Rows from block 3 of the encoder of a small masked image model, named by matrix and row number. Rows with one number within an expert belong to one neuron, the router's apart. Each number is 128 + 24 x the weight over its row's rms, rounded and kept within 0 to 255. All counts start at 0.
After each expert's rows are labels from the 100 images, of 14848, where the router gives the expert most weight on average: "peak on" is the class under the peak; "responds to" is what is common among them. Only what is clearly more common there than usual is listed. The data: patchworks of several textures.
# router: slot weights (encoder.blocks.3.mlp.router.weight, 64x128, trained with AdamW), inputs 0-127
# up: expert up (encoder.blocks.3.mlp.up, 32x128x128), inputs 0-127
# down: expert down (encoder.blocks.3.mlp.down, 32x128x128, transposed), outputs 0-127

# expert 11
router.22 [158 116 139 143 105 122 148 120 125  99 107 148 135 107 150 137 155 116  97 120 150 132 118 116 114 117 120 134 133 154 118 130 148 118 155  94 132  77 151 107 142  72 121 105 172  85  95 150  91 146 162 112 126 127 151 134 162 144  78 191  95 138 109 154 160 149 162 155 123 113 140 148  90 123 182 141 123 126 138  98  79 177 106 170  99 167 142 166 172 100 139 158 105 123 122 117 126 116  80 116 134  99 136 149 141 122 118  89 122 127 131 149 127 101 132 137 105 130 134 124 119 118 141 120 109 122  97  97]
router.23 [161 126 110 139 132 126 114 126 143 117 118 185 148 137 132  98 162 109 131 115 149 161 125  94 145 144 143 166  95 127 118 140 107 123 126 124 122  81 143 115 142 116 142 140 128  97  88 130  92 163 131 144 170 143 111  79 138 144  99 196  93 154 145 125 118 153 140 151 144  95 131 139 108 111 135 169 120 137 124  81 144 172  88 161 107 132 129 168 129 120 157 137 119 125 125 130 104 139  89 145 140 111 115 132 134 167  85  73 137 118 124 164 166 173 142  96 121 157 128 122 131 112 129 104 109  89 126  82]
up.5 [108 116 150 120 132 169  98  78 111 150 121 143 115 129 118 183  88 172 164 109 110 105 160 183  95 116 127 159 115 121 130 119  60 168 128 137 157 143 158 107 105 138 104 152 114 117 141 140 143 195 126 125 153 132 110 144  80 142 127 163 147 127 127 113  86 141 138 132 113 167 104 179 113 122 107 131 136 126 117 136 115 137 133 131 105 128 157 137 103 141 137 113 116 140 137 168 109 163 159 137 120 121 119 139 102 169 122 118  92  82 112 145 147 127 148 102 103 107  93 114 113  99 154 109 160 127 124 119]
down.5 [131 125  99 172 115 115 117 159 136 126 102 148 123 138 141 120 143 102 101 168 136 106 139 105 118 122 147 114 112 117 122 145 162  74 106 137 122 137 129 135 126  80 147 116 141 134 124 154  87  88 161 131 102 132 150 138 130 117 136 119 100  95  78 119 178 145  95 159 154 148 154 116 137 160 145 100 137 136 176 157 144 144 172  87 135 163 123 155  98 129  98 127 156 144  96 146  98  85 106 132 120 119 161 133 121  97 140 161 139 115 108 132 114 164 126 184 184 135 131 114 134 153  78 129 117 166 107 129]
up.6 [126 105 113  98  96  97 106 169 129 155 134 153 141 143 101 130  82 168 148 126 115 120 114 134 112 122  98 135  89  95 132 133 128 160 119 179 137 154 161 138 142 144 111 145  83 135 123 105 163  96 155 121 128  91 111 119 132 127 156  87 147 103 146 153 131 168  98 131 108 132 113  74  88 135 137 147 149 158 109 147 113 103 100 125 137 116 133  98 131 116 128 156 129 138 105 124 140 170 129 117 150 156  90 122 160 113 159 178 147 158 162  87 129 132 188  98 127 156 125 164  89 137 129 121 121 109 162 144]
down.6 [111 108 152 115 127 122 119 137 117 145 121  94 111 158 143 161 129 216 129 105 127 135 101 139 129 141 100  85  97 116 110 132 142 151 125 168 134 179  90 121 138 119  82 151 108 157 115 106 137 129 154 129 137 113 139 141 146 124 149 111 148 158 132 136 146 144 120  94 113 133 122  96 153 117 102 106 108 148  43 133 142 100  89 130 124 120 186 116 109 120 106 136 136 129 100  81 129 139 140 102 119 162  78 133 164 157 154 164 115 121 151  97  97 129 170 126 119 137 158 134  95 135 151 120 129 142 141 139]
peak on: striped
responds to: striped; patches: two; centre pattern: striped

# expert 5
router.10 [148 148 125 130 129 110 117 158 120 164 114 178 165 113 143 134 128 150 129 131 100 116 138 151 136 112 127 117  99 125 134  81 151 123 111  99 135  94 122 136 136 171  97 112  81 118 158 114  76 168 130 155 116 100  90 126 135 120 194 135 153 150 128 105 162  90 104 164 146 149 126 156  99 115 104 135 117 140 101 153 130 125  87 107 114 160 132 120  79 174  81 141 137 135 127 172 142  93 148 127 121 130 123  88 125 126 132  96 150 109 120 128  87 151 146 148 151 100 149 133 134 106 167 169 133 148 152 143]
router.11 [150 146 119 150 129 113  92 169 140 146 159 152 149 115 145 131 101 138 131 126 105 109 158 151 119 157 107 130 101 158 153  67 124 143 122 138  96 111  86 115 164 130  87 122 147 129 155  88 137 138 128 172  93 122 126 110 124 118 193 133 177 118 127 112 134 126  95 147 102 109 120 130 118 120  86 151 115 151 120  81 158 111 108 117 115 127 119 115 108 156 119 105 162 120 145 150  99 120 120 137 160 126 136 126  98 184 134  73 120 170 125  85 151 122 142  78 104 145 119 132 138 119 177 122 122 155 162 130]
up.7 [140 135 150 104 119 147 115 128 152 113 145 123 130 128 139 156 133  83 131 122 187 172 144 145  95  92 118 131 189 140 149 133  64 131 114 125 110 114 126 109 134 130 121 130 132  93 143  82  88 116 113 111 145 137 138 155 127 157 105  81 171 114 152 139 115 143 163  58 124 171 112 174 125 145 128 145 123  82 120 104 121 154 123 133 108  82 129  94 146  87 162 148 125 109 102 127 122 117 133 113 138 110  97 123 112 129 138 145 113 111 125 139  98 124 137 173 114 149  81 124 146 128 159 161 134  94 142 151]
down.7 [117 117 106 133 160 123 140 128 150 141 140 120 118 113 130 133 166 157 123 130 149 129 141 106 119 152 110 132 104 135 128 113 127  76 144  95 136 151 124 128 126 146 138 142 127 153 140 133 148 121 130 155 163 135 112 123 132  74 117 134 138 124  51  97 145 143  99 171 100 130 156  77 104 119  83 131  98 137 219 157  99 117 158  86  89 148 132 115 122 149 139 103 163 142 177 127 116 143 103 162 111 150 121 126 135 163 121 132 123 150  99 120 155 145 122 159 171 114 143 120 106 147 102 135  95  99  92 102]
up.8 [109 137 140 114 158 100 141  90 103 110 114 131 143 136 125 180 120 148  97 151 137 124 124 163 116 116  80 122 161 115 128 118 105 126 142  97 116 127  96 166  97 124  90 128 143 168 120 175 137  89 149  71  97 151 101 142 149 126 124  66 155 108 115 137 133 133 139 126 130 184 118 119 162 134 131  83 152 110 154 110 122  94 175 117  86 192 143 141 144 119 146 134 141 100 113 120 147 130 114  95 143 103 120 129 125 169 108 164 126 130 148 134  94 137 102 146 109 154 110 122 166  99 105 142 129 150 113 132]
down.8 [117 111 151  88 151 170 153 142 152 115 136 122 112  85 148 121 152 121 162 130 127 155  95 141 110 133 163  98 142 120 130 113 134 146  92 137 120 135 175  82 166 172 143 105 151 138 145 151 122 132 104 134 138 155 120 122  93 122 155 162 163 118 119 111 125 119  99 118 138  75 147 135 121 146 110 125 102 130 106 149 148 139  88 100 152  93 144 120 128 131  79 120 155 124 116 170 131  65 148 185 108 154 125 128 148 112 133  96 100  89 150 135 178 100 114 151 123  97 132 145 109 164 150 106 154 116 163 121]
peak on: triangles
responds to: patches: two; triangles

# expert 24
router.48 [149 126 115 128 170 128 148 125 118 154 144 105 140 137 247  81 125 104 126 118 130 138 119 142 120 130 141 140 153 119 135 107 130 106 124 105 154  86 110 151 128 131 145 168  99 131 134 127  85 120 126  85 109 116 142 192  96 121 123 115 136  71 134 135 127 130 134 141 116 115 149 152 119  89 122 124 139 170 189 104 149 137 120 142 108 110 126 151 126 134  95 113 134 144 106 153 121  85 124  93 108 158 125  82 149 115 115 120 135 141 113 150 139 111 123 130 129 105 119  88 109  79 120 105 115 152 112 118]
router.49 [122 135 129 124 153 145 136 166 152 121 136 115  40 144 172  91 101 106 160 128 100 122 126 147 125 135 106 145 164 130 160 113 146 107 119 125 126  97 111 141 126 103 147 162 120 126 158 167 127 143 150 106 127 159 111 155  99 123 129  84 142  83 125 138 152 136 122 139 120 130 117 149 145  93 127 138 156 164 157  62 153 146 150 165 138 170 130 134 128 161 146 177 150 135 130 151 115 137 121 118 110 137 137  41 139  95 107 118 125 122 133 158 113 115 166 107 130 112 129 103 166  95 125 121 115 135 122 144]
up.5 [172  75 125 104  90 112 121 138 150  95 118 181 150 124 131 125 131 116  97 117 119 115 117  57 105 126 175 116 112 144 123 138  85 166 112 131 138 153 143 154 148 141 116  88 183  92 118 120 106 122 146 182 121 141 120 112 131 128 122 181 128 151 140 122 110  95 158 168 132 109 138 135 130 168 163 131 106 124 106 127 127 121  79 110 111  99 128 114 163 100 127 132 112  98 147 100 125 109 134 141 131 138 133 186 127 161 120  77 156 119 150 110 122 144 142 119 125 154  98 135  86 151 128 131 115 142 145 122]
down.5 [137 124 113 137 171 139 142 112 139 143  82 164 133 134 155 100 127 131 134 162 127 118 137 149 161 131 126  79 133 132 118 135 140 119 134 155 139 171 132 158 115 127 145 108 118 147 118 125 138 109 142 135 121 130 123 129 162 119 120 111 100 130 103  70 132 119 125 121 131 133 149 140 126 156 142 132 121 125   0  98 158 150 122  88 131 133 118 100 137 123 113 147 149 122 113 114 137 143 120  95 147 125 160 112 117 150 183 158 130 128 123  99 120 125  97 109 122 127 123 148 134 168 147 100 131 116 120 127]
up.6 [150 143 174  96 120 147 126 144 166 138 145 121 119 122 135  74 182 115 111 158 129 111 150 170 135 165 131 142 149 141 107 107 148 124 104 113 130 116  91 156 158 103 135  99 140 146 115 124 113 110 140  96 153 121 136 125 144 127 154 135 160  92 157 154 114 148 110 114 165  83 103 114 144  92 102  99  94 122 141 112 165 140 112 133 126 110 120 129 120 129 129  96 180 129 123 134 108 121  86 118 114 167 119 102 166 116 107 148  79 113 147 123 194 125 115 160 140  93 107 113  92 166 148 153 157 111  94 105]
down.6 [134 126  75 153 108 102 119 116 101 145 137 139 132 137 140 149 113 121 125 129 114 157 127  96 118 109 154 108 107  93 121 139 120 131 113 132 116 126 156 111  92 120 135 160 116  95 123 127 136 111 114 146 153 162 123 121  74 122 145 131 144 142 112 116 127 122 123 150 143 139 116 121 126 127 126 137 111 125 255 143  82 109 141 157 158 143 154 142 148 149 112 137  94 140 147 123 149 154 136 130 101 122  99 103 122 140  84  88 153 149 129 135  96 126 143 102 112 132 165 152 134 103 106 107 136 128 144 172]
peak on: cracked
responds to: patches: two; cracked

# expert 27
router.54 [155 126  85 126 112 120 128 141 138 173 102 114 133 138 123 136 132 132 153 121  95 112 139  89 110 122  93 142 120 123 152 117 119 150 109 132 100 113 155 140 117  77  82 145 120  95 185 181 118 143 119 121 121 128 133  78 128 114 158 120 131 145 134 138  70 165 116 138 155 111  90 153 131  92 140 128 156 179 142 130 115 122 117 175 155 110 120 119 148 132 120 114 131 154 126 128 153  93 145 141 131 114 138 120 117 179 111 145 122 148 179  66  72 126 149 174 112 148 146 140 115 121 125 139  77 152 131 112]
router.55 [124 145 109 119 133 146 161 141 173 166 143 102  75 165 122 153 125 126 176 124 121  88 116 108 145 134 116 113  69 110 144 135 118 146  95 122 169 102  94 127 139 124 124 150  99 118  89 135 164 111 130 152  97 115 137 116  91 101 165 117 114 157 139 140 116 131  89 166 129 122  99 117 183 129 118 121 137 175 101 188 141  90 125 133  96 171 146  93 101 148 116 142 140 135 119 124 138  83 163 146 108 144 171 147 126 158 151 104 116  98 131  99 145 133 160 144 112 110 131 113 136 132 143 148 148 137 124 116]
up.0 [108 119 159 140 106 101 101  93 137 153 144 119 116 165 121 112 129 126 118 120 153 129 119 114 140 159  90 115  96 150 168 138 140 142 154  68 144 163 148 126 161 182 120 120 100 154 153 118 136 140 137 121  87 112 140 171 181 149  82 103 131 100 142 142 122 156 114 115 110 140 165 120 113 150 164 123  78  92 106 116 154 127 127 158  78 118 120 110  87 121 132 137 126 122 117  82 169 145 125 129 145 152 133 130 127 133 163 170 139 124 110 126 133 104 175 128 127  98 138 100  93 142 175 101  97 148 133 126]
down.0 [ 86 146 119 161  72 130 149 123 139 147 108 125 140 143 150 147 164  96 155 122 101 108 137 130 172 161 129 120 117 134 147 112 133 109 133  93 135 116  88 105 160 146  90 139 159 155 139 130 109 108 101 137 106 124 129  97 125 137 120 138 135  85 116 107 138 106 104 157 138 162 114 194 141 132 100 106 143 138 104 148 105 138 133  91 127 143 140 134 111 135 140 103 166 117 125 138 125 117 118 182 112 120 128 115 132 142 162 155 153 109 111 134 143  79  95 145 137  70 193 103 126 130  66 165 115 126 167 145]
up.1 [133 189 139 133 141 106 141 128 130 142 104 149 131  91 109 104 142 138  99 138 130 126  93 129 132  99  92 147 119  93 150 146  98 149 102 171 146  98 110 114 100  98  87 103 143 135 111  87 144 116 152 119 147 122 175 124  95  65 114 123 124 141 137 135 118 130 183 133 114 121 120 141 121 180 127 141 155  75 125 164 148 131 118 138 165 179  90 152 133 142 105 139 142 105 155 153 126 143 103  99 105 157 150 139 109 114 130 109 134 109 111 130 116 153 151 170 133 133 174 165 110 141 103 105 156  98 128  91]
down.1 [ 85  99 148 109 114 126 127 151 122 144 119 169 109 143 150 141 135 105 134 144 125 129 154 121 130 146 178 105 116 108 112 104 114 115 153 139 105 136 162 104 133 161 151 137  98 151 155 168 109 110 116 114 102 117 179 126 126 133 128  66 138  86  96 138 122 139 119  99 119 125 131  93 150 144 121 140 123 181 151  91 126 142 146 166 109  84 146 132 129 119 189 114 143 137 104 149 101  99 149 193 137 143 121 137  99 126 122 170 141 155 113 132 102 129 101 104 134 109 108  84 133  53 137 130 136 106 139 121]
peak on: wavy
responds to: patches: two; wavy; centre pattern: wavy

# expert 28
router.56 [138 153 112 106 135 104 104 179 166 137 149 116 153 100 143 148 141 162 111 113 143 113 163 150  85  79 125 124 113 127  96 132 124 160  98 129 102  99 105 130 137 135 110 113 118 139 156 136 166 136 145 138 108 139 127 167 105 107 157  98 180 126 112 103 139 159 144 109  91 135 151 114 147 175  90 115 162 144  80 122 147  96 100 122 135 122 157  93 139 152 117 147 171 104 136 166 144  82 154 112 124 125 100 111 136 152  89 135 158 150 145 128 104 105 124 110 112 127 106 122  87 123 173 180 134 142 131 134]
router.57 [172 143  84 108  94  94 116 147 140 148 160 115 127  81 133 111  99 153 103  97 144 139 129 107 111 115 126 140  53 142 130  99 139  87 156 157  87  99 147 129 149 144 129 142 146 162 142 136 113 132 167 155 165  91 106 151 136 105 114 129 109 152 110  70 116 152 132 153 121 130 127 111 142 127 107 149 105 129 122 150 155 179 108 129 133 118 120 117 187 167  96 167 170 125 133 125 103 129 141 119 153 102 108 131 138 125 105 103 154 141 134 112 168 150 162 138 121 102 138 127 108 112 146 168 131 143 152 106]
up.5 [111 144 133 133 111  99 161 112 148  95  90 161 139 168 125 158 142  85 135 131 159 134 120  98 137 130  68 172 144 143 103 148 126 136 134 128 127 147 136  92 114  81 135 122 126  83 128  95 106 128  92 171 130 157 125 107 107 152 158 143 127 104 181 160 101 123 132  73 135 113 147 151  85 140 148 122 154 194 137  99 107 110 128 146  77 157 117 121  98 147 113 122 147 132 139 144 144 121 101 145 116 149 117 114 131 116 145 160 125 101 139 126 142 160 121 112 121 170  83 129 135 141 106 113 114 110 174 128]
down.5 [165 112 141 137 111 136 136 155 143 128 144 138  85 108 102 133 130 102  86 115 152 122 126 174 101 134 120 111 163  98 108 124 124 159 140 129 175 141 127 147 113 118 113 142 144 137 147 116 126 123 210 142 117 123 188 143 172 148 113 114 112 104 108 133 114 138 130 118 159  96 121 126 117 122 119  97 131 116  73 145 132  93 136 126 109 147  79 117 142 112 137 132 103 153 149  75 168 152 130 152  75 159  73 158 122 148  91 139 113 125 104 185 141 117 145 138 147 115 147 115 168 130 143 113 126 114  99 131]
up.6 [118 149 125 144 111 124 120 129 100  59  92 141 143 127 112 166 173 156 111 119  88 125  95 122 152 131 109 100 120 132 126 123 171 127 142  84 134 135 139 123 111 139 136 140  82 131 154 121 115 105 121 152 110 111 147 103 159 134 120 130 100 131 136 141 132 112 134 142 106 116 157 143  98 182 164 137 151 157 108 125 104 132 117 106 141 171 165  86 131 128 108 123  96  92  91 155 185 112 132 159 117 121 113 102 170 139 121 113 128 115 144  83 139 165 131 127 116 179  96 158 122 158 165 132  91 176 132 104]
down.6 [132 140 112  88 154 144 131 145 115 101 142 174  92 114 133 110 181 137 130  80 143 150 135 118 143 141 145 154 137 159 122 119  97 132 145 138 103 166 161 129 108 100 128 112 170 119  88 128 167 146 124 141 128 170 190 149 121  93 160 122 128 146 148 134 130 139 124  92 158  90  99 119  92 154 157 129 117 111 161  93 130 107  89 143 114 157 106 113 155 127 116 120 130 151 112  89  83 148 158 110 115 159 171  96 161 106  81 125 115 148 147 163 157 136 114 133 120 156  97 139 156 127 138 123 138 112 111 151]
peak on: striped
responds to: striped; patches: two; centre pattern: striped

# expert 19
router.38 [140 130 104 157  73 131 126 154 153 128 122 203 130 124 111  82 111 152  86 121 110 121 146 129 132 122 115 109 150 111 121 148 113 104 130 146 137 103 146 150 133  94  93 114 111  80 163  59 153 142 170 109 125 116 136 138 149  96 165 151 137 112 148 127 149 148 147 155 108 158 169 129  98 115 143 117  88 169 122 176 120 143 100 163 124 151  98 116 137 104 115 137 128 113 119 140 124 127 126 146 164 149  76 134 134  77 101 123 140 148  99 109 146 147 137 155 140 149  90 136 162 131 146 113 131 141 146 108]
router.39 [139 109 106 156  88 127  91 141 153 128 110 157 164 102 109  81  96 126 109 150  94 127 125 157 106 116  95 124 137 100 163 116  99 131 125 166  74  97 109 138 124 153 140 112 119 150 141 107 105 124 183 115 111 149 103  95 174 119 152 128 117 150 170 137 113 172 159 168 118  82 148 157 104 139 130 160  92 159 136 120 119 138 108 147 137 128 106 115 158 149 130 130 128 109 124 149  91 147 121 154 134 142 115 118 169 144 115 124 163 172 103 115 100 157 140 117 134 160  73 148 159 119 136 127 161 106 137 113]
up.10 [120 116  98  96 157 122  90 116  99 133 149 102 148 100 129 141 148 142 157 126 169 131 106 123 106 144 145 140 100 154  95 110 135 118 103 102 134 128 138 139 113 146 156 181 115 167 125 164 130  88 134 160 138 176 113 151 115 162 162 104 105 137 133 129  95 142 102  98 125 151 118  92 161 122 136 127 168 149 138 110 109 124 137  77  79 125 145  99 112 162  85 125 148 111 147 137 133 104 155 138 167 130 147 122 100 140 125  72 142 134 141 127 109 112 111 104  63 123 204 136 139 130 123 123 140 147 119 137]
down.10 [124 141 168 126 136 135 128  99 120 192 125 159 124 107 153 150 148  95 159 128 111 121 170 163  87 146 141 101 122 168 101 131 142 125 116 123 128 122 147 175 130  68 121 130 138 118  87 119 155  84 130  75 126 119 107 114 105 147 162 108 160 177 134 132 143 117 125  88 122 135 139 126 133 138 121  87 131 187 103  85 136  67 142 107 137 133 142 170 140 158 105 127 134 112 135 129 112 140  71 141 123 114 146 126 111 138 137  89 117 113 117 153 131 154 114 114 141 151 110 124 187 120 123 113 115 132 147 135]
up.11 [147 104 175 158 133 129 109 139 136 139 152 143 132 135 162 164 110 150 120 146 104 132 114 153 123 175 153  98 140 142 104 174 119 129 111 100 112 114 137 140 116 129 106  91 143 124 104 109 136 146 116 136 105 147 117 122 143 159  89 184 160 113 113 171 101 172 142 120 129 133 142 187 105 154 136 111 130 125 145 113 128 123 102 119 125 108 141 170 122 111 164 110  91 115  94 102 104  89 134 118 111 119 101 114 173 125 144 109  92 122 101  96 106  92 119 130  94 133 111 156 113 153  92 204 115 127 103 161]
down.11 [153 140 132 112 102 148 120 123 110 114 172 130  91 169 138 108 143 109 132 131 115 140 155 132 178 140 171 142 132 129 146 150 113 115 162 124 151 126 126  92 169 107 143 162 107 113 103 129 122  94 103 157 118 116 114 118 129 164 134 134 127 151 133 108 145 107 144  72 143 126  64 122 105 116 144 131 158 129 225 132 129 109 133 118 109 132 167  76 124 115 145 117 146 103 164 137 145 124 174 139  94  89 127 114 125 138 134 122 100 153  75 113 156 114 156  92 151 136 120 126 145 117 100 129  93 138 150 126]
peak on: triangles
responds to: triangles; patches: two; centre pattern: triangles; diamond

# expert 23
router.46 [124 105 117 142 123 165 127 128 129 123 122 104 122  92 131 139 115 130  89 151 123  97 145 149 125 139 132  84 143 144 110 109 146  86  95 159  81 124 114 108 104 153 126  78 130 122 103 126 125 118 123 114 162 107 137 119 160 149 140 154 105 158 128 181  68 173 150 123 108 148 135 105 134 117 150 103 104 159 135 176 125 150 130 140 155 103 153  97 116 119 147 115 159 168 108  91 134 133 102 123 162 168  92 119 145 119 145 116  75 122 142 157 141 142 141 145  68 113 124 154 154 165 146 183 109 124 124 143]
router.47 [123 112 126 148 126 140 134 167 115  88  98 102 161 108  91 126 137 157 107 160 103  98 127 147 123 135 115 112 123 157 122 122 156 127 124 100 117  97 159 113 118 135 136  79 123 130 119 151 143 138 109 113 121 125  72 132 178 141 184 132 102 156 141 132  77 184 143 135  80 144 145 107 102 143 118 118 128 141 137 149  95 111 110 146  88  90  99 114 139 166 128  98 136 124 138 117 160 129  83 153 123 139 139 118 157 177 166 131  87 122 124 109 116 117 133 174  95 154 146 169 118 175 140 150 132 132 104 133]
up.19 [167 101 130 146 124 112  90 119 173 129 119 154 125 133 143  99 149 101 139  93 123 168 104 111 136  73  99 134 114 150 114 136 138 142 117 126 120 101 128 120 152 102 179 143 129 110 117 119 141 123 159 130 123 119 115 113  77 105 135 120 116 162 162 107 119 120 130 131 166  93 126 144 183 127 124 124 134 100 143 145 160 158 104 159 163 143 163 152 134 134  62 155 117 149 115 147 119  95 194 107 102 103 108 123 141 109 120 133 150  79 144 135 122 121 124 115 156 161 102  83  97 153 151 154 146 142 169 115]
down.19 [133 121 157 125 141 150 165 127 148 120 113 146 116  93 144 165 151 125 108 116 123 108 117 126 187 146 139 107 107 142 165 133 111  62 136 151 116  93 130 105 135 130 135 127 151 145 154 111 115 119 126  91 141 150 112 128 127 127 100 124 144 101 131 131  98 108 133 149 152 171 118 113 110 149 119 171 124 197  78 162 109 112 168 158 112 119  87 165 136 113 154  92 112 110 134 106 134  91 100 141  92 150 101 143 150 106 125 152 139  96 102 128 158 105 126 155  94 135 121 166  87 143 166 168 128  96 134 108]
up.20 [156 121  99 130 131 136 137  88 108 152  84 173 129 123 146 131 145  99 142  77 173 103 140 173 140 116  86 129 125 115 125 143  92 137 121 152 145 166 117 115 102 146 111 127 114 152  96  77 105 118 126  72 139  99 105 117 134 132 106 147 134 122 132 135 132 114 140  93 136 151 148 128 130 133 146 117 173  51 133 142  92 135 116 139 142 124 158 100  97 176 132 126 164 106 119 142 108 143 114 137 148 136 100 152 148  95 138 118 148 135 157 111 128 141 118 120  67 140 128 142 121 169 130 144 110  64 132 100]
down.20 [126 151 107 107 123 104 144 113 126 121 171 140 129 114 120 145 138 136 136 130  88 140 124 122 135 166 137 169 142 126 122  93 113  99 196  86  74  91 121  89 122 120 106 142 140 110  82 133  79 107 114 146 130  95 127 134 116 137 132 115 128 117 166 111 141  98 122 114 133 159 124  82 127 119 133 109 118 161 195 108 136  76 103 141  99 126 119 107 118 169 156 110 127 129  88 145  95 134 148 148 163  91 145 135 116 121 149 127 152 120 126 146  74 122 112 124 153 109 184 131 159 146 108 153 157 139 150 139]
peak on: plaid
responds to: plaid; centre pattern: plaid; patches: two

# expert 30
router.60 [161 125 108 139 139 129 119 169 135 170 142 109 142 126  97  78 138 128 137 104 144 116 127 130 160 135 140 136 133 100 137 136 123 136 116 115 137 114 119 187 139 168 124 161 136 138 140 103  99  84 124  60 131 166 100 119 123 127 121 127  93 115 161 126 137  82 119 151 124 110 108 131 145  99 109 134  99 163  59 188 139 151 143 107 161 131 118 118 109 132 109 138 156 120 163  86 121 129 134 101 126 139 131 225 129 127 124 129  87 136 115 152 123 167 137 106 125 100 132 111 140 104 138 113 122 120 135 110]
router.61 [169 147 112 136 163 116 142 149 137 182 148 114 184 127 114  71 151 125 150 129 137 128 118 134 137 122  85 119 105  84 149 135 138 104 125 141 164  92 112 160 160 154 160 169  86 133 118 117 100 124 125  58 123  90 117 140 101 114 160  81  77 108 144 140 119 127 134 147 110 119 122 120 130 120 107 139 107 166 186 149 155 148 151 138 107 129  99 141 118 156  80 112 155 140 134 123 106 125 141 106 139 145 127 101 148 120 144 131  83 123 127 140 162 145  93 126 160 123 128 100 143 102 115  98 130 133 137 128]
up.5 [116 188 139 177 110 105  94 135 140 107 133 173 107 142 144 151 136 157 183 158 102 121 136 175 119 136 106 147 126 165  92 117 158 143 135 108 134 101 127 128 119  76 130  95 164 143 146 136 137 149 110 132  73 126 137 122 130 184 138 145 153 179 112 158 150 137 105 156 127 132 138 170 120 129 148 134 158  94 114  94 114 111 122 120 118 144 176 108  93 118 137 131 145 113 158 100 127 106 113 104 125 152  89  93 139 137 134  97 112 150 121 120 108 117 103 108 127 115 112 113 152 122 120 147 141 148  85 175]
down.5 [129 118  91 138 118 131 118 133 111 147 109  91 163 106 130 184 105 188 126 138 179 111 140 145 119 106 149 122 115 133 134 115 120 143 110 133 127  90 135  71 156 106 170 124 110 114 172 109 148 162 132 134 147 146 126 163 160 132 132 128 109 123 127 154 107 164 157 127  74  98 160  91 149 136 108  91 106 113  52 132 119 141  89 150 130 150  99 122  96 122 125 134 140  96 135 177  97 119 149 122 175 137 144 134 108 102 146 156 134 124 129 118 125 134 187 114 114 125 132 139 113 135 147 105 112 109 160 128]
up.6 [ 87 132 145 136 156 136 186 139 137  90 123  94 123 109 150 144  93 141 151 135 126 142 130 106  80  94  98 106 162 165  70  89 132 122 123 133 110  95  96 122  90 132 135  96 144 114 171 120 124 142 137 136 128 140 112 158 117 112 102 124 187 116 112 103 144 152 119 110 127 139 119 129 111 158 150 141 116  79 160 119 117 147 177 118 148 111 124 138 129 153 152 134 162 135 148 166 161 107 125 133  98 135 145 119 107 122 111 147 114 134 113 140 132  68 130 114 105 161 116 177 123  92 106 124 104 126  72 156]
down.6 [147 121  82 113 112 127  87 125 114 145 134 111  97 147 127 129 189 116  78 103 149 115 107 146 131 132 164 152 106 120 122 152 128 110 146 108 118 166 110 143 193 156 111 150 134 142 147 139 152 100 153  82 102  74 123 119 160 137 145 110 100 162 137 169 129 121 116 113  88  87 139 139 123 119 104 125 140 139 100 122 176 132 131 128 170 144 179 112 106  98 132 108 123 106 110 119 113 136 140 112 158 135 121 133 133 124 219 105 113 137 116 115 114 178 123 141 157 119 148 128 139 142 138 106 130 118 144 110]
peak on: crosshatched
responds to: patches: two; crosshatched; centre pattern: crosshatched